{
  "model": "sound classifier",
  "dataset": "chords played on synthesised instruments",
  "train_examples": 52083,
  "n_mels": 64,
  "hop_length": 160,
  "input": "log_mel",
  "spec_augment": false,
  "win_length": 400,
  "targets": ["root", "quality", "inversion", "instrument", "playing"],
  "num_classes": [12, 12, 3, 12, 4],
  "arch": "crnn",
  "norm": "groupnorm",
  "activation": "gelu",
  "weight_standardization": false,
  "channel_attention": "se",
  "depths": [1, 1, 1],
  "kernel_size": 5,
  "stem": "single",
  "widths": [192, 192, 192],
  "rnn_width": 256,
  "rnn": "lstm",
  "bidirectional": false,
  "rnn_residual": true,
  "rnn_layers": 5,
  "mixing": "cutmix",
  "label_smoothing": 0.1,
  "loss": "cross_entropy",
  "optimizer": "muon",
  "muon_scale": "original",
  "lr": 0.034,
  "momentum": 0.95,
  "nesterov": true,
  "orthogonalizer": "newton_schulz_5",
  "adamw_lr_other_params": 0.0021,
  "grad_clip": 5.0,
  "cautious_weight_decay": true,
  "steps": 5100,
  "batch_size": 256,
  "epochs": 25.1,
  "lr_schedule": "step",
  "warmup_steps": 150,
  "weight_decay": 0.02,
  "adamw_weight_decay_other_params": 0.05
}
Rows from block 4, named by matrix and row number. Each number is 200 + 40 x the weight over its row's rms, rounded and kept within 0 to 999. All counts start at 0. After the name is the row's rms in percent of the matrix's.
# weight_hh_l0: LSTM recurrent weights (gates i, f, g, o stacked) (model.rnn.1.rnn.weight_hh_l0, 1024x256), inputs 192-255
weight_hh_l0.67,097,172,200,304,169,205,243,177,216,255,213,286,129,130,245,211,155,190,186,178,215,265,214,191,181,191,227,191,192,201,112,151,187,274,224,147,150,199,163,227,225,116,205,179,175,144,120,178,207,199,152,194,222,185,183,175,179,183,156,221,223,286,248,202,273
weight_hh_l0.68,097,235,253,211,261,124,240,222,252,186,213,333,209,269,227,240,157,250,234,246,248,240,232,226,153,226,249,188,213,223,220,136,198,207,228,203,222,222,210,180,213,215,240,191,237,213,234,197,227,233,182,215,214,200,171,281,205,227,192,133,216,173,187,135,277
weight_hh_l0.69,095,232,181,181,241,225,181,203,267,244,249,104,295,197,117,252,216,124,147,201,244,213,202,163,243,240,208,218,207,143,228,208,218,187,240,179,230,221,248,204,184,162,252,188,289,248,248,118,230,184,177,208,186,234,188,201,236,157,241,163,163,188,221,189,167
weight_hh_l0.70,102,143,210,178,172,247,239,211,236,184,230,168,197,294,172,200,217,233,222,139,137,110,145,203,192,120,214,230,228,140,146,281,243,265,217,219,211,235,232,247,207,152,221,173,210,222,246,246,225,89,225,250,161,206,203,88,191,239,199,157,189,190,238,185,176
weight_hh_l0.71,101,222,153,200,176,136,167,221,231,185,196,218,174,163,208,272,188,225,289,156,176,162,167,217,231,158,174,157,249,185,238,229,224,222,155,194,188,212,192,172,247,168,122,215,284,242,154,185,211,154,235,157,168,127,233,207,192,195,161,204,144,264,199,154,195
weight_hh_l0.72,095,207,209,186,266,220,230,200,357,192,190,170,205,189,202,230,218,231,266,190,197,135,247,181,200,203,248,212,223,249,178,198,196,124,192,214,199,153,264,172,183,197,136,217,175,222,190,188,187,207,178,215,350,220,205,230,193,183,185,252,231,173,182,203,153
weight_hh_l0.73,092,159,143,143,249,262,160,205,194,204,191,282,177,209,239,206,205,181,187,231,171,194,163,207,253,179,245,206,199,214,210,212,173,245,217,176,275,194,150,212,248,203,267,179,252,158,197,242,165,230,184,190,207,208,169,211,192,154,230,215,191,241,219,200,234
weight_hh_l0.74,100,232,130,228,269,155,151,189,194,189,147,185,215,179,231,167,221,183,255,135,248,182,173,176,264,135,223,129,150,210,202,149,177,218,273,138,149,198,193,165,119,159,196,233,158,181,199,200,59,228,203,183,116,228,229,249,212,188,189,263,190,233,223,202,168
weight_hh_l0.75,104,232,154,165,209,128,161,197,167,156,211,217,111,256,190,248,163,214,191,222,247,225,119,131,244,197,217,211,223,257,196,189,206,235,208,162,259,207,246,273,138,177,172,173,170,192,314,144,218,204,177,173,210,165,186,229,168,210,193,192,284,151,149,299,231
weight_hh_l0.76,104,175,184,136,170,176,231,206,259,112,203,175,165,233,185,221,177,189,185,218,194,156,216,165,241,104,209,170,202,211,194,299,180,191,177,195,179,266,239,303,162,154,229,242,143,101,136,222,157,166,241,146,217,257,255,142,184,198,155,309,172,264,134,250,235
weight_hh_l0.77,101,202,217,202,182,252,121,149,160,202,171,239,263,248,230,209,170,249,268,244,221,185,156,269,163,192,227,183,240,137,163,151,259,208,236,263,253,174,161,165,182,220,180,236,210,200,239,199,196,136,175,225,211,202,153,235,221,176,216,211,247,221,179,207,167
weight_hh_l0.78,102,225,161,219,166,282,180,170,202,151,305,178,217,214,238,246,206,167,223,292,254,219,235,187,198,201,182,220,264,265,151,263,143,226,204,186,152,228,199,195,232,137,177,166,159,216,185,207,250,182,218,149,159,199,337,283,229,169,213,127,185,269,175,196,227
weight_hh_l0.79,104,211,173,128,165,246,229,231,176,179,192,136,201,204,227,188,221,169,195,221,218,201,169,188,202,194,216,243,230,180,130,192,221,248,174,157,177,184,194,180,249,181,232,173,258,230,205,171,115,205,212,242,207,250,139,209,246,224,228,99,208,163,126,203,120
weight_hh_l0.80,090,179,215,158,121,164,206,172,212,178,211,177,198,247,211,184,196,154,184,226,221,218,151,206,196,226,191,146,230,167,254,230,182,243,230,259,170,223,152,208,243,209,98,214,217,180,190,181,201,168,248,219,166,195,166,216,202,180,171,161,192,133,182,163,235
weight_hh_l0.81,105,193,207,266,235,183,204,255,198,195,214,227,205,264,220,195,191,231,258,206,236,123,247,193,131,214,230,245,169,189,277,221,102,202,223,163,165,139,182,100,259,197,170,220,212,143,181,189,215,176,216,277,204,229,159,254,177,177,200,197,202,197,206,260,208
weight_hh_l0.82,094,187,113,180,147,220,191,230,211,154,191,210,126,216,205,165,234,181,219,250,342,162,158,238,211,255,285,223,170,196,215,139,197,180,164,202,178,162,208,202,171,185,227,144,189,178,204,240,183,144,225,118,182,203,180,174,186,206,99,113,178,180,225,204,217
weight_hh_l0.83,098,161,220,202,116,179,199,184,197,233,199,227,154,169,211,266,143,149,175,287,255,152,202,166,187,202,243,92,212,249,154,189,116,188,243,182,188,247,194,172,174,201,197,215,203,227,239,240,120,268,216,203,178,189,259,226,236,180,151,244,203,105,180,144,217
weight_hh_l0.84,095,258,231,167,165,222,185,218,170,176,227,168,268,169,190,129,152,239,201,276,191,205,234,195,180,140,131,185,244,116,243,183,233,212,119,166,271,233,173,155,229,157,182,183,141,208,150,221,170,211,219,217,158,135,210,224,224,211,255,174,168,212,224,196,243
weight_hh_l0.85,103,146,251,240,187,144,172,188,183,255,221,204,246,181,230,220,156,209,210,211,225,251,242,181,208,234,181,229,154,197,199,267,136,181,144,182,157,166,183,211,229,193,247,157,223,194,162,237,186,171,220,180,212,162,265,175,144,222,251,150,194,170,138,245,215
weight_hh_l0.86,097,260,230,229,233,170,213,244,126,235,221,176,206,247,200,160,173,217,192,176,83,84,208,223,224,207,155,253,156,216,198,184,183,217,158,144,170,121,259,91,118,211,233,192,161,188,249,205,224,186,176,148,210,199,251,162,171,154,229,157,187,78,248,206,193
weight_hh_l0.87,102,130,202,242,129,199,125,200,217,232,241,230,123,238,199,201,228,256,152,225,209,198,216,199,209,201,191,153,317,172,176,177,272,216,129,151,188,205,191,222,176,213,235,180,159,173,196,228,236,237,201,207,203,183,135,185,139,218,184,191,207,294,233,311,203
weight_hh_l0.88,090,227,148,323,252,123,172,285,185,225,224,180,177,168,226,170,175,227,267,208,183,189,252,259,123,205,195,192,246,176,217,217,240,288,161,154,192,187,259,286,197,187,240,182,156,239,215,172,142,195,239,197,220,207,195,144,211,196,179,161,122,188,222,147,226
weight_hh_l0.89,099,251,182,249,192,204,177,284,228,221,111,226,173,238,156,175,184,200,176,186,168,226,168,216,210,214,272,118,225,270,257,235,176,193,232,135,233,164,189,219,176,275,217,209,243,193,335,182,226,185,278,147,129,189,292,303,230,168,204,128,215,213,189,151,200
weight_hh_l0.90,101,177,146,185,220,180,205,64,212,180,202,218,126,206,99,201,240,208,157,269,242,242,214,224,189,196,219,199,220,186,187,219,245,110,231,156,202,199,184,210,237,144,260,206,263,239,215,168,203,205,242,236,220,163,196,233,168,188,214,277,236,183,211,236,92
weight_hh_l0.91,092,177,236,212,178,243,171,201,186,222,151,202,186,192,190,194,286,250,143,152,275,174,219,235,158,133,197,286,276,116,205,210,180,220,171,233,184,186,198,214,139,216,239,201,244,229,148,185,210,177,231,238,229,207,161,226,194,166,180,243,193,180,255,220,260
weight_hh_l0.92,100,244,308,234,113,217,206,201,156,220,138,189,221,189,222,163,191,189,215,194,199,181,173,235,237,139,167,139,226,194,130,220,185,183,215,287,237,213,228,82,152,170,238,204,184,153,210,119,173,221,183,141,150,237,190,187,213,214,175,217,192,234,228,251,179
weight_hh_l0.93,100,193,228,183,155,154,176,188,155,156,258,283,221,196,161,141,251,203,152,161,245,158,171,235,205,174,210,195,203,198,114,205,163,243,241,191,232,209,185,171,166,241,200,189,162,155,206,239,174,207,214,140,233,210,216,264,144,182,161,175,220,229,234,196,207
weight_hh_l0.94,107,186,161,210,224,130,209,245,277,190,221,243,139,214,183,186,174,163,149,182,135,185,249,284,208,211,273,208,238,157,147,215,212,314,187,206,232,202,240,160,198,155,221,161,184,162,228,256,226,231,242,170,241,254,220,187,143,205,170,276,145,193,207,232,217
weight_hh_l0.95,105,220,182,178,161,304,241,194,238,215,205,239,224,151,154,199,172,170,224,180,165,223,225,147,234,253,168,222,165,252,226,211,137,212,147,139,194,147,195,218,213,178,203,186,198,191,160,305,212,216,194,220,195,189,148,157,209,216,246,264,136,220,186,193,200
weight_hh_l0.96,099,207,112,150,184,221,128,148,167,190,199,251,248,111,163,165,183,141,292,168,222,202,208,145,131,180,228,234,220,240,233,241,228,214,221,160,192,256,248,181,150,215,277,211,283,195,185,226,183,201,198,215,174,183,212,182,211,239,192,290,198,229,177,217,207
weight_hh_l0.97,097,148,220,215,175,180,211,221,212,202,205,190,189,198,172,142,188,235,179,290,222,132,139,179,192,224,231,172,157,175,174,200,156,174,146,125,222,279,193,156,216,201,221,207,147,147,208,138,158,254,142,173,191,190,238,212,302,232,290,229,214,169,190,183,110
weight_hh_l0.98,097,246,154,157,264,255,194,176,233,213,250,223,208,226,217,186,121,174,203,235,262,228,194,148,233,232,183,192,193,279,305,119,276,226,183,219,282,211,252,188,129,187,121,226,225,278,109,156,218,217,238,178,241,196,258,281,162,172,212,152,174,224,190,202,157
weight_hh_l0.99,101,204,159,205,200,223,208,253,219,282,192,190,237,239,157,65,151,247,171,185,260,180,226,223,255,205,206,179,196,161,191,185,206,147,180,214,173,171,150,207,158,183,131,330,268,154,211,159,227,196,155,162,170,223,265,197,252,230,234,159,128,226,124,193,218
weight_hh_l0.100,100,194,201,194,221,243,210,146,211,210,217,227,157,239,229,256,207,169,202,181,253,242,132,256,100,202,266,237,185,236,188,219,206,162,165,195,214,251,224,250,224,135,164,154,201,154,170,289,194,226,225,131,191,230,174,196,185,201,218,203,230,287,103,203,205
weight_hh_l0.101,101,202,202,234,217,170,174,211,211,209,203,242,158,162,230,200,220,208,203,100,202,124,168,187,199,242,237,175,224,214,112,260,229,231,191,246,190,175,253,143,193,165,158,235,104,190,290,168,251,214,168,143,168,186,229,172,203,191,259,155,242,149,219,151,182
weight_hh_l0.102,098,219,165,154,162,173,184,273,266,192,250,198,193,235,238,210,203,196,178,241,229,129,167,196,215,256,161,129,195,217,206,303,213,183,213,237,245,213,267,241,272,255,261,231,235,186,243,225,138,165,128,171,233,268,211,277,168,224,230,210,133,170,240,217,232
weight_hh_l0.103,101,257,167,235,152,145,169,232,193,242,213,195,156,247,184,131,182,135,180,247,277,223,179,201,119,174,180,197,206,255,216,119,194,248,236,156,225,173,152,292,248,26,233,162,209,197,170,153,241,183,183,271,116,238,188,220,159,170,136,253,226,209,233,181,244
weight_hh_l0.104,100,168,199,131,198,118,179,209,197,279,183,219,209,202,183,227,219,219,157,186,151,193,234,198,151,195,134,221,168,201,155,219,212,239,176,221,247,171,168,245,191,278,159,231,174,167,177,181,259,155,223,214,222,205,104,215,214,213,220,108,203,188,171,121,210
weight_hh_l0.105,101,178,264,185,177,44,195,206,151,227,145,215,203,186,220,218,192,224,267,184,214,276,162,263,205,186,218,198,221,229,185,147,194,207,231,208,172,183,231,209,243,191,194,174,203,241,196,105,151,184,205,234,191,225,233,181,167,135,187,210,252,149,237,214,157
weight_hh_l0.106,102,199,161,137,179,211,159,243,215,257,237,130,188,191,130,174,191,218,196,143,198,248,249,257,242,165,195,252,206,189,233,149,210,193,261,205,246,233,211,193,251,220,246,166,138,167,147,201,177,171,143,192,237,203,246,164,289,215,265,200,184,186,173,193,129
weight_hh_l0.107,100,159,189,151,151,246,164,234,253,141,188,260,268,219,211,211,207,261,252,246,90,179,199,198,208,193,224,189,193,181,227,242,206,175,199,295,111,174,216,140,174,179,185,244,183,258,186,197,114,174,107,236,135,209,245,205,209,204,99,254,150,214,235,180,197
weight_hh_l0.108,098,223,267,161,177,238,192,154,237,292,184,210,133,200,144,197,304,179,192,203,215,254,262,163,143,159,245,168,240,182,172,159,192,93,159,172,147,114,195,222,304,164,251,185,193,193,159,168,105,209,184,175,176,229,225,138,168,199,109,193,211,199,208,205,199
weight_hh_l0.109,101,216,135,224,161,144,227,231,240,163,323,163,223,146,206,177,175,214,329,225,247,216,153,243,126,175,220,212,133,153,209,195,180,226,221,157,214,240,229,193,165,187,246,231,160,200,194,207,186,219,230,217,205,205,215,165,195,269,172,264,157,210,160,241,231
weight_hh_l0.110,101,196,135,258,267,271,300,162,221,269,139,151,169,215,174,143,184,196,138,243,238,171,219,225,156,179,97,259,198,203,176,178,174,180,226,258,150,163,241,149,299,130,307,197,177,193,212,100,188,227,206,184,223,175,191,245,211,219,195,203,238,160,204,152,181
weight_hh_l0.111,099,167,183,161,209,231,182,202,210,217,234,157,122,182,179,253,190,139,194,191,170,159,211,260,212,191,164,200,195,244,150,279,192,110,193,211,178,252,102,214,189,184,240,236,222,173,251,180,195,239,191,262,258,225,229,217,137,173,143,216,181,205,198,247,233
weight_hh_l0.112,106,227,125,183,121,178,183,201,151,140,196,175,189,212,163,188,265,280,187,156,253,181,213,225,209,276,197,206,218,132,195,275,186,196,217,186,191,211,212,190,172,136,216,59,247,148,124,179,206,230,208,253,204,212,189,195,197,140,190,172,220,226,220,149,220
weight_hh_l0.113,093,206,233,184,142,207,125,217,218,178,221,173,172,190,200,217,255,223,151,170,173,202,219,211,210,180,229,209,186,167,140,255,160,268,266,188,158,169,209,186,226,186,172,307,169,214,165,197,163,224,226,206,207,286,202,164,229,268,293,229,202,221,172,274,191
weight_hh_l0.114,093,239,254,176,261,247,207,146,145,208,170,215,178,166,101,239,184,215,183,163,193,125,166,252,200,148,241,235,146,201,216,172,146,241,174,236,239,196,243,265,213,198,205,201,220,197,205,190,131,249,160,188,196,272,108,263,271,212,205,202,157,236,259,250,233
weight_hh_l0.115,103,213,134,197,229,159,253,134,179,188,222,169,226,197,179,152,169,118,188,158,179,167,174,209,233,171,201,132,189,157,166,221,222,276,206,162,214,191,177,160,216,142,224,194,211,283,139,223,191,190,207,231,207,157,158,224,166,178,200,175,258,262,190,191,202
weight_hh_l0.116,096,235,205,155,258,177,157,128,185,268,208,170,153,193,252,234,204,136,209,228,196,139,259,230,157,188,109,183,242,177,213,223,186,149,281,150,171,208,142,202,184,226,155,200,198,167,165,203,249,159,82,285,176,189,191,177,226,203,252,222,199,121,223,192,232
weight_hh_l0.117,100,229,290,136,112,238,241,295,214,117,245,161,204,173,132,183,277,222,237,238,247,145,146,205,191,188,185,241,182,167,152,225,179,165,197,204,203,167,129,241,162,210,212,282,195,268,228,219,118,110,162,205,184,224,224,143,170,182,192,260,215,193,239,179,197
weight_hh_l0.118,103,163,129,134,234,191,179,260,171,241,190,128,168,203,169,267,193,188,204,207,151,179,221,218,106,145,143,206,196,141,141,205,174,236,236,267,163,236,237,254,207,200,168,237,200,170,215,184,182,180,181,239,203,229,159,191,175,218,190,201,249,138,210,193,195
weight_hh_l0.119,097,196,171,161,244,212,215,214,224,213,221,209,282,204,233,152,142,189,234,176,213,226,188,218,213,186,248,207,173,104,183,158,236,250,237,173,230,280,223,131,267,195,166,281,211,189,201,157,199,273,174,243,176,86,249,178,170,156,160,139,183,182,197,254,221
weight_hh_l0.120,105,221,241,245,265,165,168,248,144,188,244,199,233,210,132,151,247,222,189,87,169,178,262,186,150,197,176,202,226,184,296,210,200,206,204,304,124,166,204,222,128,230,267,206,178,225,243,169,206,220,140,176,203,189,193,208,197,175,223,250,236,284,230,192,235
weight_hh_l0.121,091,275,242,168,239,161,225,220,151,181,206,141,137,167,232,262,226,188,206,223,218,261,148,225,184,205,159,166,138,150,261,185,174,211,142,179,196,241,284,290,251,201,173,166,204,77,241,264,204,210,155,289,241,187,206,203,238,207,179,213,226,194,160,180,198
weight_hh_l0.122,089,195,197,177,236,192,178,236,234,152,209,199,189,205,178,207,154,165,182,177,165,214,190,212,117,179,176,201,178,203,176,245,220,197,235,191,178,197,133,238,185,215,231,221,200,208,125,304,202,139,285,195,197,157,118,211,236,235,166,137,130,132,236,256,133
weight_hh_l0.123,095,148,156,212,211,121,195,204,217,245,221,217,217,187,212,181,233,216,221,119,275,224,224,153,126,209,166,240,229,146,170,175,211,172,162,154,259,210,195,305,200,292,135,182,164,217,156,247,196,178,206,215,233,208,180,192,231,267,118,233,206,212,234,187,173
weight_hh_l0.124,103,189,207,178,210,224,194,202,227,221,177,192,142,224,182,162,173,245,314,191,175,153,147,187,172,263,259,248,185,207,225,188,231,148,184,259,165,190,158,223,211,210,147,153,184,276,248,194,161,236,281,201,219,200,224,263,106,206,224,201,234,187,216,113,206
weight_hh_l0.125,109,225,204,254,237,231,255,188,213,199,158,232,191,197,225,212,184,226,213,216,200,90,117,255,138,179,111,173,215,224,98,158,186,196,175,227,226,195,213,179,122,180,209,236,325,139,167,234,183,263,186,157,222,185,218,237,182,109,199,240,199,160,218,244,172
weight_hh_l0.126,098,211,234,228,223,224,211,233,199,161,183,130,182,242,207,214,173,233,147,220,330,192,164,235,203,168,187,200,221,197,160,209,154,211,236,174,259,199,246,190,140,168,258,252,178,195,177,156,199,202,189,221,218,168,210,224,211,173,207,148,207,181,132,198,156
weight_hh_l0.127,103,246,213,185,261,198,173,222,253,179,106,99,219,247,231,183,178,210,194,209,250,222,183,194,235,139,225,164,209,204,167,195,189,51,227,255,179,206,250,175,196,141,195,226,250,227,210,187,201,197,192,229,187,198,228,226,273,261,206,179,186,103,250,193,247
weight_hh_l0.128,107,226,300,218,212,209,145,203,225,230,188,174,285,228,246,243,238,192,231,163,257,107,252,169,135,195,225,231,217,133,157,187,248,225,217,260,177,219,148,109,212,192,224,187,318,227,212,191,175,258,201,220,192,200,119,221,193,173,175,219,227,191,215,196,187
weight_hh_l0.129,100,236,177,210,177,224,218,206,205,187,286,99,248,199,184,127,259,190,199,288,215,179,224,201,213,241,197,174,181,186,189,226,165,209,157,230,227,206,206,212,215,220,168,260,216,216,140,182,156,254,125,130,146,302,189,172,191,192,121,163,197,214,215,139,210
weight_hh_l0.130,089,149,185,240,183,154,188,198,250,232,199,212,189,150,186,197,252,213,171,240,240,221,225,192,204,232,209,149,175,202,185,247,158,181,192,161,217,173,147,228,237,173,132,225,212,182,192,108,199,307,174,218,203,229,230,227,233,146,242,187,205,272,210,191,235
weight_hh_l0.131,097,185,207,184,144,204,230,124,221,105,204,221,206,204,226,191,278,235,154,174,202,260,112,197,191,168,152,256,204,210,124,202,182,189,134,205,148,182,172,216,191,217,242,252,181,260,172,150,170,235,189,205,188,234,163,196,93,171,253,138,246,173,140,163,185
weight_hh_l0.132,095,203,219,145,155,207,227,209,218,215,110,223,150,167,204,228,187,185,211,213,200,151,191,206,215,225,226,233,199,188,197,217,162,228,192,222,203,214,192,176,178,230,183,201,279,152,212,164,263,252,213,325,248,184,166,300,140,112,211,238,193,142,184,262,221
weight_hh_l0.133,096,254,221,248,161,95,299,198,229,205,232,237,189,230,237,115,156,184,253,130,224,242,130,155,255,209,259,130,220,253,151,184,171,242,213,251,189,141,187,173,183,211,182,148,224,206,118,208,232,175,213,79,263,219,205,256,151,143,224,221,228,201,210,205,182
weight_hh_l0.134,099,183,231,203,77,239,175,168,232,198,156,183,243,243,256,198,154,208,238,184,187,205,208,212,231,187,130,190,211,209,240,247,203,225,145,182,209,290,236,151,239,106,227,153,195,243,134,256,286,165,192,311,229,146,145,171,242,238,169,183,235,179,213,148,179
weight_hh_l0.135,100,205,129,143,219,167,180,235,171,195,190,226,158,261,187,218,243,264,193,180,141,194,145,192,73,210,203,201,249,149,224,188,224,208,209,163,219,237,168,202,193,165,234,213,169,185,131,193,227,252,229,204,215,176,182,206,236,233,229,247,235,169,259,136,196
weight_hh_l0.136,094,141,222,235,209,188,273,227,238,184,196,203,173,128,211,177,178,188,248,184,247,223,163,211,159,195,202,148,261,188,220,311,246,215,261,171,208,179,274,250,187,190,184,183,166,221,199,229,137,246,148,173,145,244,193,211,179,193,204,175,150,192,91,256,191
weight_hh_l0.137,104,191,252,169,249,220,157,148,156,152,152,176,184,210,209,170,167,261,212,168,216,175,224,184,181,227,255,183,205,200,303,200,212,195,234,203,189,215,263,137,176,235,305,231,205,199,181,226,211,209,197,273,202,171,192,202,235,250,175,204,245,161,213,203,168
weight_hh_l0.138,109,176,184,275,156,214,220,202,225,212,188,163,200,115,264,232,102,183,237,134,215,164,246,168,185,169,228,183,57,163,191,166,226,192,163,144,230,175,150,177,204,173,175,159,248,145,268,167,241,178,168,202,223,129,211,266,242,226,201,185,231,152,209,267,225
weight_hh_l0.139,108,246,232,163,165,191,87,269,223,244,187,174,189,103,213,261,152,202,254,158,141,155,180,208,184,227,215,167,184,176,210,223,174,194,204,151,291,205,238,154,224,164,224,227,231,205,206,248,248,190,169,176,233,175,223,162,246,231,196,179,210,172,241,189,198
weight_hh_l0.140,102,169,247,188,126,245,247,251,211,192,194,218,236,227,188,262,187,175,266,180,194,208,178,175,131,204,241,172,229,182,295,179,161,241,185,312,165,218,188,129,223,164,150,251,268,247,235,113,187,180,132,139,196,232,156,157,241,112,169,219,132,222,199,112,146
weight_hh_l0.141,103,248,182,174,205,143,181,136,242,233,182,217,166,180,246,214,183,270,220,271,192,214,210,245,239,180,156,282,187,207,179,181,182,156,163,185,227,250,163,196,247,209,167,81,269,168,193,235,193,189,96,195,171,244,246,188,147,172,193,172,210,187,263,166,199
weight_hh_l0.142,093,228,192,227,162,233,140,202,210,251,229,156,168,224,185,165,194,161,166,242,202,220,111,202,215,198,195,197,217,200,240,139,253,205,228,134,149,241,175,231,219,192,258,218,174,194,94,109,231,145,181,158,126,142,179,270,159,231,130,196,155,120,277,146,212
weight_hh_l0.143,100,162,151,235,188,166,145,197,166,214,223,174,139,199,177,95,119,227,121,183,259,130,154,166,148,176,259,210,201,191,176,177,227,233,183,147,247,153,214,165,163,179,241,213,165,205,233,163,172,141,224,217,225,213,225,132,197,92,212,185,194,237,168,268,185
weight_hh_l0.144,098,181,205,135,186,267,160,196,219,166,160,219,218,173,178,233,173,221,205,244,274,136,208,222,243,225,122,222,212,212,191,181,246,207,151,225,243,174,205,233,182,171,98,164,186,191,272,194,224,192,162,178,225,238,179,221,216,181,200,189,198,182,196,165,205
weight_hh_l0.145,095,143,144,222,192,285,207,208,206,238,158,208,169,98,151,227,262,272,204,264,120,245,152,218,203,193,212,176,215,235,167,210,177,218,124,223,239,273,134,257,180,182,182,264,205,251,183,241,217,289,231,265,266,163,142,217,172,198,228,256,222,175,238,179,194
weight_hh_l0.146,101,189,169,208,223,245,205,205,220,192,239,175,124,221,185,252,190,225,206,262,123,267,192,221,208,213,164,181,269,181,186,227,197,232,218,209,223,193,159,122,203,194,189,161,203,185,136,89,240,220,204,203,192,142,206,259,180,124,190,268,169,191,234,186,124
weight_hh_l0.147,097,173,187,229,164,174,229,152,219,241,184,246,250,211,150,231,108,260,171,165,204,253,203,243,217,158,187,189,277,255,178,252,222,239,296,206,249,205,213,208,237,181,141,233,216,249,274,184,223,191,263,198,222,181,252,154,206,211,208,216,168,173,220,236,242
weight_hh_l0.148,103,208,187,181,168,206,233,199,227,136,211,230,173,242,221,210,228,245,238,227,187,215,258,229,149,208,167,149,161,262,168,218,210,170,146,259,174,193,222,235,204,201,216,170,228,199,225,239,159,174,203,215,194,236,186,264,236,224,195,198,149,255,251,316,120
weight_hh_l0.149,097,196,267,137,224,191,240,164,203,219,160,219,229,262,236,250,183,191,217,119,205,188,221,199,160,144,155,236,224,205,177,235,170,214,215,227,149,212,169,293,153,150,149,285,249,227,219,169,290,200,203,147,235,222,215,204,178,152,313,285,208,171,242,143,221
weight_hh_l0.150,100,247,248,176,186,227,226,232,241,196,201,214,207,193,157,114,230,151,192,240,173,244,213,281,243,219,106,270,213,233,247,235,267,197,216,134,160,179,207,204,209,155,223,215,250,176,181,235,216,163,190,176,236,114,268,152,174,120,263,217,192,168,168,216,240
weight_hh_l0.151,098,154,223,160,173,237,239,262,213,190,211,148,221,235,136,250,137,171,175,217,169,194,225,177,147,179,151,110,197,174,186,228,166,194,274,172,165,230,174,217,237,198,234,242,126,181,212,207,168,137,180,217,218,163,177,173,211,224,240,170,201,277,148,310,224
weight_hh_l0.152,102,195,204,234,155,236,243,240,192,170,192,247,123,179,255,255,284,167,218,260,232,267,177,232,249,158,147,278,172,205,201,190,225,152,163,221,222,201,170,201,171,233,238,137,201,184,158,141,212,238,153,264,179,183,245,201,189,294,194,215,191,255,146,129,245
weight_hh_l0.153,104,227,176,153,220,191,267,177,213,214,211,306,233,196,199,178,243,222,229,185,176,145,153,223,154,223,189,245,229,209,203,242,204,169,153,214,208,208,217,233,251,189,230,216,221,207,125,179,222,199,228,174,203,184,195,235,164,230,216,164,163,150,148,204,229
weight_hh_l0.154,098,134,234,176,158,194,229,294,217,308,218,205,179,154,187,216,229,193,239,298,215,207,184,206,163,230,170,180,187,185,153,216,174,249,188,194,150,239,229,111,197,216,226,171,228,268,171,167,146,224,76,240,178,205,154,224,129,186,162,164,287,202,183,323,194
weight_hh_l0.155,106,182,261,165,231,180,250,162,143,216,199,192,227,223,279,229,176,154,239,163,150,157,186,240,232,173,159,218,252,162,244,153,213,129,169,190,155,240,206,193,253,138,270,176,202,125,224,214,202,206,203,253,162,239,97,212,221,141,195,79,168,207,208,233,216
weight_hh_l0.156,090,244,232,202,171,156,208,195,259,182,176,216,190,249,137,267,192,276,176,256,165,177,216,153,190,197,212,164,172,245,236,123,259,199,237,162,180,156,188,211,283,187,247,241,261,244,139,300,179,176,218,207,202,248,202,123,171,212,181,237,202,139,211,205,226
weight_hh_l0.157,090,140,119,169,160,170,221,189,136,190,210,204,187,204,178,203,142,236,245,210,123,193,214,202,212,240,146,206,182,234,209,203,273,215,184,209,177,180,236,192,211,209,235,217,280,208,175,198,168,218,138,188,179,225,226,176,145,219,195,232,199,106,205,107,126
weight_hh_l0.158,090,240,156,243,223,209,221,213,228,272,195,196,168,200,248,197,249,197,150,231,155,204,222,202,194,190,229,171,192,218,201,282,213,188,148,147,203,162,185,168,233,213,220,150,172,174,153,253,198,198,181,138,235,200,234,251,104,207,217,166,232,203,173,205,153
weight_hh_l0.159,097,199,172,198,186,146,184,149,258,222,144,211,219,187,114,227,216,258,215,281,195,222,202,236,223,189,182,123,223,189,138,274,150,209,198,210,168,170,343,102,169,191,258,221,211,262,214,176,182,206,224,180,227,271,210,180,209,129,172,156,178,143,132,243,245
weight_hh_l0.160,102,173,217,231,178,189,264,193,258,200,230,149,181,174,181,215,206,142,229,246,254,263,173,245,132,212,214,210,203,200,207,180,202,261,216,211,248,218,162,160,235,232,169,209,213,223,186,229,250,266,221,146,86,227,187,207,173,176,229,172,161,239,272,155,225
weight_hh_l0.161,104,205,136,216,144,270,214,248,262,228,198,206,195,121,163,259,147,192,204,159,189,143,191,166,194,194,207,152,171,152,137,137,234,142,254,255,271,212,183,220,254,204,184,233,232,164,119,217,128,212,245,221,206,183,263,174,219,210,231,157,217,244,191,142,312
weight_hh_l0.162,100,157,142,203,215,143,254,192,194,200,261,217,242,226,200,289,194,185,217,215,208,189,212,223,232,223,233,267,150,211,201,141,165,292,188,234,225,259,116,261,93,150,199,161,252,207,208,276,192,171,201,175,198,248,201,136,266,153,214,214,249,183,124,159,170
weight_hh_l0.163,098,168,137,179,256,264,218,145,195,209,239,205,217,203,189,224,256,200,220,200,216,147,200,229,247,254,201,179,175,205,158,193,199,172,221,169,167,267,209,199,196,178,232,163,188,240,205,139,226,136,231,208,181,205,234,162,178,223,182,219,207,220,222,224,209
weight_hh_l0.164,095,145,327,245,221,217,172,222,221,210,170,221,147,209,279,151,221,214,172,258,193,210,198,190,140,183,147,198,216,232,202,196,190,193,226,186,208,238,186,197,119,278,234,181,140,195,187,271,200,215,196,179,243,169,175,251,243,177,227,210,165,154,171,228,99
weight_hh_l0.165,100,187,169,189,206,127,178,241,202,150,145,180,201,205,209,202,189,135,219,218,238,147,159,209,237,95,127,170,182,189,222,168,208,134,176,211,136,215,241,219,202,254,227,249,238,194,204,268,179,201,171,196,249,213,197,260,166,170,257,206,184,196,192,197,217
weight_hh_l0.166,100,242,271,238,182,69,130,213,249,230,253,221,244,194,198,208,168,198,247,189,242,273,196,215,211,153,219,214,170,267,304,214,281,212,202,186,160,152,212,188,182,170,213,205,191,157,224,170,223,214,103,264,185,241,200,205,212,150,233,194,202,177,217,289,213
weight_hh_l0.167,102,188,136,225,184,191,170,303,221,218,142,193,270,233,201,150,149,241,242,215,212,229,217,167,216,203,147,199,163,168,127,208,202,183,187,191,142,160,155,201,230,211,195,187,226,256,277,150,185,200,183,136,125,246,203,189,209,208,124,172,166,181,218,176,183
weight_hh_l0.168,097,199,160,206,158,223,175,220,208,204,230,203,207,126,156,200,190,217,167,173,236,218,250,226,246,125,126,178,214,182,223,182,192,211,216,207,215,187,226,217,195,214,207,204,231,177,122,252,223,180,236,195,261,227,196,226,102,157,171,165,181,215,131,195,218